config.yaml
dataset: "rendered scenes of coloured solids on a plain floor"
horizontal_flip: false
targets: ["count", "largest object", "its colour", "light from"]
norm: "layernorm"
inner_norm: true
width: 160
label_smoothing: 0.05
loss: "binary_cross_entropy"
ema_decay: 0.999
steps: 18900
batch_size: 256
lr_schedule: "cosine"
final_lr_fraction: 0
Rows from block 3 of a small image classifier, named by matrix and row number. Rows with one number belong to one neuron. Each number is 50 + 15 x the weight over its row's rms, rounded and kept within 0 to 99. All counts start at 0.
After each neuron's rows are labels from the 100 images, of 14848, where the neuron reaches its highest value: "responds to" is what is common among them. Only what is clearly more common there than usual is listed. The data: rendered scenes of coloured solids on a plain floor.
# fc1: MLP up (model.blocks.3.mlp.fc1.weight, 640x160), inputs 54-107
# fc2: MLP down (model.blocks.3.mlp.fc2.weight, 160x640, transposed), outputs 54-107

fc1.526:49 75 16 66 61 29 34 38 51 09 16 76 17 49 55 50 33 53 50 59 47 62 64 29 43 53 42 55 39 59 33 45 39 59 24 45 54 50 45 53 35 65 57 49 27 65 60 53 58 82 68 18 84 56
fc2.526:52 31 34 44 53 56 43 43 44 39 62 31 55 80 56 47 54 39 71 41 41 66 51 39 36 54 40 54 39 53 60 66 31 42 69 45 63 40 30 61 42 39 25 72 32 48 59 82 61 82 42 46 36 62
responds to: grey object; count: five

fc1.190:39 23 53 45 51 30 52 61 36 29 65 71 56 23 80 41 44 44 58 72 35 35 47 50 45 71 62 52 33 57 51 42 75 40 69 29 59 38 47 49 48 38 73 69 57 60 56 70 66 61 80 35 74 73
fc2.190:61 64 37 47 53 42 54 52 51 34 56 63 60 63 22 63 54 40 42 45 88 53 09 57 69 55 35 55 53 40 82 45 43 35 61 63 48 60 70 33 71 40 37 41 48 56 47 55 35 60 34 86 56 57
responds to: light from the left

fc1.419:64 46 58 36 40 59 46 45 31 40 23 75 35 67 16 57 67 45 50 58 35 59 39 36 47 71 69 37 60 49 37 19 68 64 71 48 46 54 88 53 68 57 51 72 69 46 44 54 45 53 58 62 65 53
fc2.419:52 39 55 46 82 63 55 41 41 53 73 47 41 60 51 59 51 48 31 48 59 63 50 19 59 45 43 65 90 55 61 16 44 56 45 24 62 35 67 33 62 35 38 17 28 72 49 47 55 31 35 48 52 53
responds to: cube; largest object: cube

fc1.444:40 37 21 66 86 57 58 46 45 59 48 37 60 54 51 46 25 32 48 68 54 37 45 43 31 40 42 47 53 56 41 38 56 53 56 57 61 64 41 36 62 41 44 60 45 30 39 59 65 47 55 58 26 80
fc2.444:35 54 57 35 51 51 83 57 63 42 39 45 45 41 52 75 56 21 67 31 54 88 40 63 61 51 29 45 51 75 38 24 57 63 24 55 45 63 36 43 41 45 85 12 79 45 57 40 33 34 61 69 60 12
responds to: light from the right; bumpy ball; sphere; egg

fc1.8:30 53 33 21 71 51 80 43 53 43 63 48 50 34 67 38 41 58 46 90 33 49 53 67 44 30 50 63 69 42 45 45 70 57 68 62 34 59 18 48 51 55 67 38 33 61 60 54 51 78 65 43 54 48
fc2.8:44 95 54 40 71 72 48 51 49 55 43 46 57 39 29 16 54 54 35 43 42 23 36 28 41 46 68 64 76 62 61 26 20 68 66 62 66 42 57 32 57 46 51 54 60 44 38 41 51 16 51 27 48 50
responds to: cube; largest object: cube

fc1.581:47 44 45 34 41 51 70 86 41 49 57 64 49 47 61 37 40 51 44 58 64 51 46 58 36 50 41 34 49 50 40 48 30 27 58 54 78 38 42 78 44 56 81 38 51 38 52 53 50 52 82 64 60 78
fc2.581:60 41 47 45 33 21 46 65 40 21 40 70 37 17 53 41 45 53 43 65 26 46 60 72 64 57 74 60 66 55 53 45 42 46 51 58 21 40 42 44 45 43 51 42 33 63 22 17 21 54 61 35 70 38
responds to: light from the left

fc1.611:45 46 54 52 26 24 40 60 61 50 54 75 43 65 49 64 70 27 70 43 63 45 50 29 50 78 31 34 51 59 66 54 45 40 49 24 72 50 41 47 31 79 64 41 37 44 65 42 68 57 53 45 82 66
fc2.611:50 41 43 45 63 37 66 65 46 20 74 38 49 64 49 55 28 39 48 48 65 72 32 59 53 61 59 60 49 50 50 55 67 49 64 36 38 77 77 49 71 46 36 34 47 70 49 42 83 50 51 53 31 45
responds to: light from the right

fc1.97:39 49 69 58 50 35 55 76 48 47 58 27 44 39 57 70 45 60 31 81 38 21 41 54 59 50 34 71 31 42 22 37 53 28 78 29 58 37 30 74 59 74 53 47 58 46 52 53 60 62 60 56 63 47
fc2.97:50 63 52 55 53 51 69 39 47 17 53 38 75 54 53 51 43 35 78 50 52 53 43 36 57 77 29 56 42 42 74 67 44 33 37 46 46 43 53 20 28 34 47 35 36 40 36 09 49 28 60 78 64 51
responds to: wedge

fc1.565:59 41 35 35 74 58 47 48 42 59 59 41 58 45 43 68 69 45 79 47 68 57 39 53 53 17 64 51 51 42 45 22 66 36 35 64 82 63 43 31 16 56 58 50 45 31 48 51 44 65 41 60 50 62
fc2.565:53 54 96 51 56 60 64 32 56 28 50 47 45 82 36 36 41 45 59 58 62 53 66 48 41 76 49 40 50 47 52 76 61 75 54 58 56 63 51 41 42 31 45 45 46 41 69 60 09 35 42 36 73 66
responds to: grey object; its colour: grey

fc1.25:40 62 63 38 56 63 83 46 44 40 56 51 59 53 50 43 54 60 46 46 74 49 46 86 41 35 63 50 50 44 56 36 81 66 43 69 74 46 38 52 63 27 27 51 32 19 50 38 18 45 27 58 43 37
fc2.25:31 60 38 41 56 45 64 34 65 66 34 23 49 60 51 54 48 56 62 43 47 57 44 30 83 64 33 52 61 23 56 48 66 55 33 43 41 44 68 56 30 87 35 29 56 38 63 66 36 19 58 49 57 47
responds to: count: one; its colour: white

fc1.95:38 34 74 64 39 45 47 46 19 50 29 40 16 26 63 20 38 41 74 55 29 27 25 78 65 58 26 26 59 38 21 52 82 43 72 39 64 49 76 42 52 52 41 42 24 73 32 30 63 75 55 69 49 38
fc2.95:60 28 54 73 00 73 59 30 62 46 54 63 65 61 62 51 29 49 49 55 35 22 57 68 42 37 61 29 57 74 49 76 25 39 61 45 59 70 53 61 61 48 67 61 62 33 31 78 72 37 71 66 56 58
responds to: light from behind the scene; bumpy ball; sphere; largest object: bumpy ball

fc1.504:45 51 24 37 27 62 33 60 51 39 73 53 24 64 72 41 32 65 60 81 38 56 61 65 37 47 48 74 69 38 56 82 45 44 31 61 67 56 70 49 49 47 65 84 50 59 26 46 46 85 40 66 40 47
fc2.504:49 42 49 51 51 32 56 73 42 27 34 35 47 48 38 48 63 26 30 52 40 29 46 31 62 35 56 44 46 47 55 26 54 66 70 30 36 56 32 38 47 57 33 53 83 50 55 44 39 32 27 35 52 51
responds to: wedge; largest object: wedge

fc1.543:62 36 23 67 63 49 47 73 39 33 19 49 50 38 60 40 39 26 60 30 66 52 29 62 41 30 77 66 65 52 59 39 61 37 45 26 49 36 46 30 56 50 51 29 31 57 36 74 56 69 56 56 60 43
fc2.543:35 82 86 71 50 33 58 73 57 34 56 32 44 64 46 61 72 16 60 44 29 38 76 43 59 48 72 45 55 58 56 40 24 62 39 53 59 45 47 47 40 48 75 45 69 45 42 57 36 40 53 30 74 39
responds to: grey object; its colour: grey

fc1.235:57 59 19 43 56 31 28 49 36 52 63 65 27 49 40 44 56 52 50 64 25 55 69 41 43 67 39 70 51 26 12 17 52 35 46 39 64 68 47 26 43 58 41 57 30 62 44 51 63 64 26 69 43 48
fc2.235:51 48 45 46 25 75 61 68 55 26 52 66 58 76 60 54 52 65 83 52 54 59 50 79 35 80 56 49 54 50 28 50 42 46 43 62 48 50 43 33 66 35 32 70 60 19 66 39 49 62 64 62 68 46
responds to: light from the right

fc1.362:49 30 52 59 46 33 60 42 23 61 58 67 78 49 59 59 68 59 39 46 67 28 45 61 50 50 74 41 70 66 62 32 48 43 30 30 43 35 31 71 24 64 46 39 24 47 73 54 54 60 35 61 45 30
fc2.362:50 43 48 73 49 77 58 30 47 55 62 49 40 36 62 62 78 46 33 54 45 49 48 47 99 70 69 62 62 43 21 51 72 59 33 47 52 43 52 44 52 45 67 53 31 37 53 42 50 31 57 66 57 60
responds to: light from behind the scene; jack; largest object: jack

fc1.54:05 37 40 34 73 68 50 71 64 73 53 56 49 21 37 41 42 52 74 36 36 42 31 52 48 59 52 63 52 53 39 26 54 24 35 58 76 50 45 35 36 71 55 21 28 31 35 74 54 57 32 50 57 65
fc2.54:64 52 45 57 60 39 69 82 47 47 43 55 59 40 38 64 24 56 61 33 50 61 36 41 45 50 52 53 59 82 75 42 63 44 47 36 37 28 63 48 62 50 37 46 54 85 36 41 28 50 39 32 34 34
responds to: light from the right

fc1.638:41 47 89 49 68 66 45 27 50 11 62 63 34 64 77 52 55 30 57 51 54 52 28 45 41 05 41 69 65 32 30 10 52 83 50 60 46 44 29 67 29 71 67 35 55 59 30 47 50 53 64 47 57 55
fc2.638:40 56 62 46 85 59 24 52 52 54 71 47 37 54 69 37 67 56 33 53 54 60 36 07 66 33 45 34 79 38 66 41 43 50 30 08 62 43 44 37 45 40 41 47 73 57 44 34 62 36 43 43 47 52
responds to: cube; largest object: cube; wedge; pyramid

fc1.575:25 52 45 53 37 49 53 17 38 43 77 71 41 50 69 62 88 44 46 53 44 65 69 54 59 43 37 47 62 18 32 51 47 58 53 51 43 58 42 26 24 40 45 50 56 31 60 50 60 74 56 28 37 62
fc2.575:56 44 42 40 25 70 60 39 45 43 31 70 54 36 58 41 40 37 40 49 17 43 48 70 31 36 45 47 55 55 39 39 48 67 54 82 69 55 33 19 60 33 48 54 50 38 33 47 68 51 46 41 16 38
responds to: light from behind the scene; jack; largest object: jack

fc1.35:18 68 59 55 50 78 63 66 48 58 14 68 54 38 53 57 42 32 70 67 30 34 60 57 57 47 36 44 46 24 64 62 50 44 43 21 59 30 54 68 59 20 42 39 29 53 38 53 56 61 59 54 40 75
fc2.35:54 58 65 55 70 36 42 40 56 38 53 54 44 29 59 36 71 23 45 67 42 28 49 58 41 67 61 93 58 33 37 31 34 65 48 23 59 64 60 45 27 44 76 55 12 35 69 37 37 34 51 54 62 57
responds to: light from behind the scene

fc1.579:38 30 61 73 53 56 42 62 20 55 19 71 04 49 37 42 42 39 23 76 48 67 53 69 35 75 48 49 36 34 64 45 62 45 55 61 50 59 76 71 50 41 57 83 50 49 36 16 55 89 72 52 66 42
fc2.579:65 39 62 25 55 52 78 16 51 50 41 41 58 57 21 54 51 46 27 45 45 48 43 42 43 77 42 56 50 32 53 48 47 47 53 53 65 42 91 38 53 52 26 51 37 46 30 60 42 13 32 37 45 53
responds to: wedge

fc1.513:59 76 31 23 38 56 77 31 32 30 67 34 63 80 64 73 36 30 74 71 35 44 37 53 40 29 61 46 69 33 25 38 42 50 58 43 64 44 44 43 73 61 42 33 43 49 40 40 47 59 64 36 36 73
fc2.513:48 31 52 72 32 79 38 91 58 49 37 43 39 51 57 27 26 71 49 54 50 51 36 57 21 54 59 49 49 63 46 45 44 33 27 69 53 53 50 24 62 33 64 53 56 38 62 49 70 48 51 61 45 22
responds to: light from the left; egg; largest object: egg

fc1.582:51 42 54 69 74 62 59 49 53 29 53 32 54 43 68 77 26 12 60 53 76 49 79 59 51 56 48 34 40 48 69 72 52 43 32 25 76 38 27 43 42 46 59 87 52 82 52 42 56 68 70 38 54 57
fc2.582:41 26 37 63 77 55 20 57 42 39 74 56 57 52 47 54 44 19 24 46 47 52 39 56 47 58 39 64 57 50 52 73 64 42 37 76 63 31 62 61 55 35 53 77 51 35 58 62 58 53 59 49 33 34
responds to: light from behind the scene; disc; tube

fc1.353:57 33 35 62 72 15 46 45 15 66 34 57 67 35 28 59 28 31 34 52 57 41 45 51 48 63 39 72 43 68 46 74 53 66 65 65 28 36 85 51 58 46 45 60 36 58 42 23 46 74 70 47 37 56
fc2.353:51 72 58 36 62 77 52 34 59 37 10 37 61 32 47 42 71 58 22 44 59 51 56 45 48 53 43 67 56 54 54 43 37 75 52 31 37 57 40 41 46 65 55 55 53 29 54 52 29 60 06 52 59 56
responds to: wedge; cube; largest object: wedge; largest object: cube

fc1.157:32 14 38 38 30 25 56 44 43 60 53 67 61 49 34 49 40 54 55 76 69 41 30 60 42 76 46 35 67 39 34 45 68 49 32 32 85 67 49 52 43 37 72 59 48 52 45 48 61 50 45 33 50 50
fc2.157:32 64 44 43 38 44 77 44 57 00 45 58 46 69 25 83 59 53 39 45 37 69 39 42 61 62 46 32 63 44 59 36 34 47 54 47 38 08 54 60 46 59 24 45 41 56 41 48 72 55 60 74 56 56
responds to: light from behind the scene; cylinder

fc1.63:55 53 71 70 40 44 52 51 45 53 38 77 27 46 59 70 39 58 56 34 43 60 39 66 36 58 47 46 47 42 67 60 33 63 67 30 75 60 53 49 52 31 38 55 50 43 65 35 41 99 68 44 65 40
fc2.63:49 63 46 49 21 34 50 70 64 55 38 04 53 67 57 62 34 34 64 56 59 19 37 46 49 48 36 37 50 30 54 47 48 51 63 54 14 14 51 56 53 52 41 49 55 43 45 83 52 01 61 67 66 66
responds to: count: one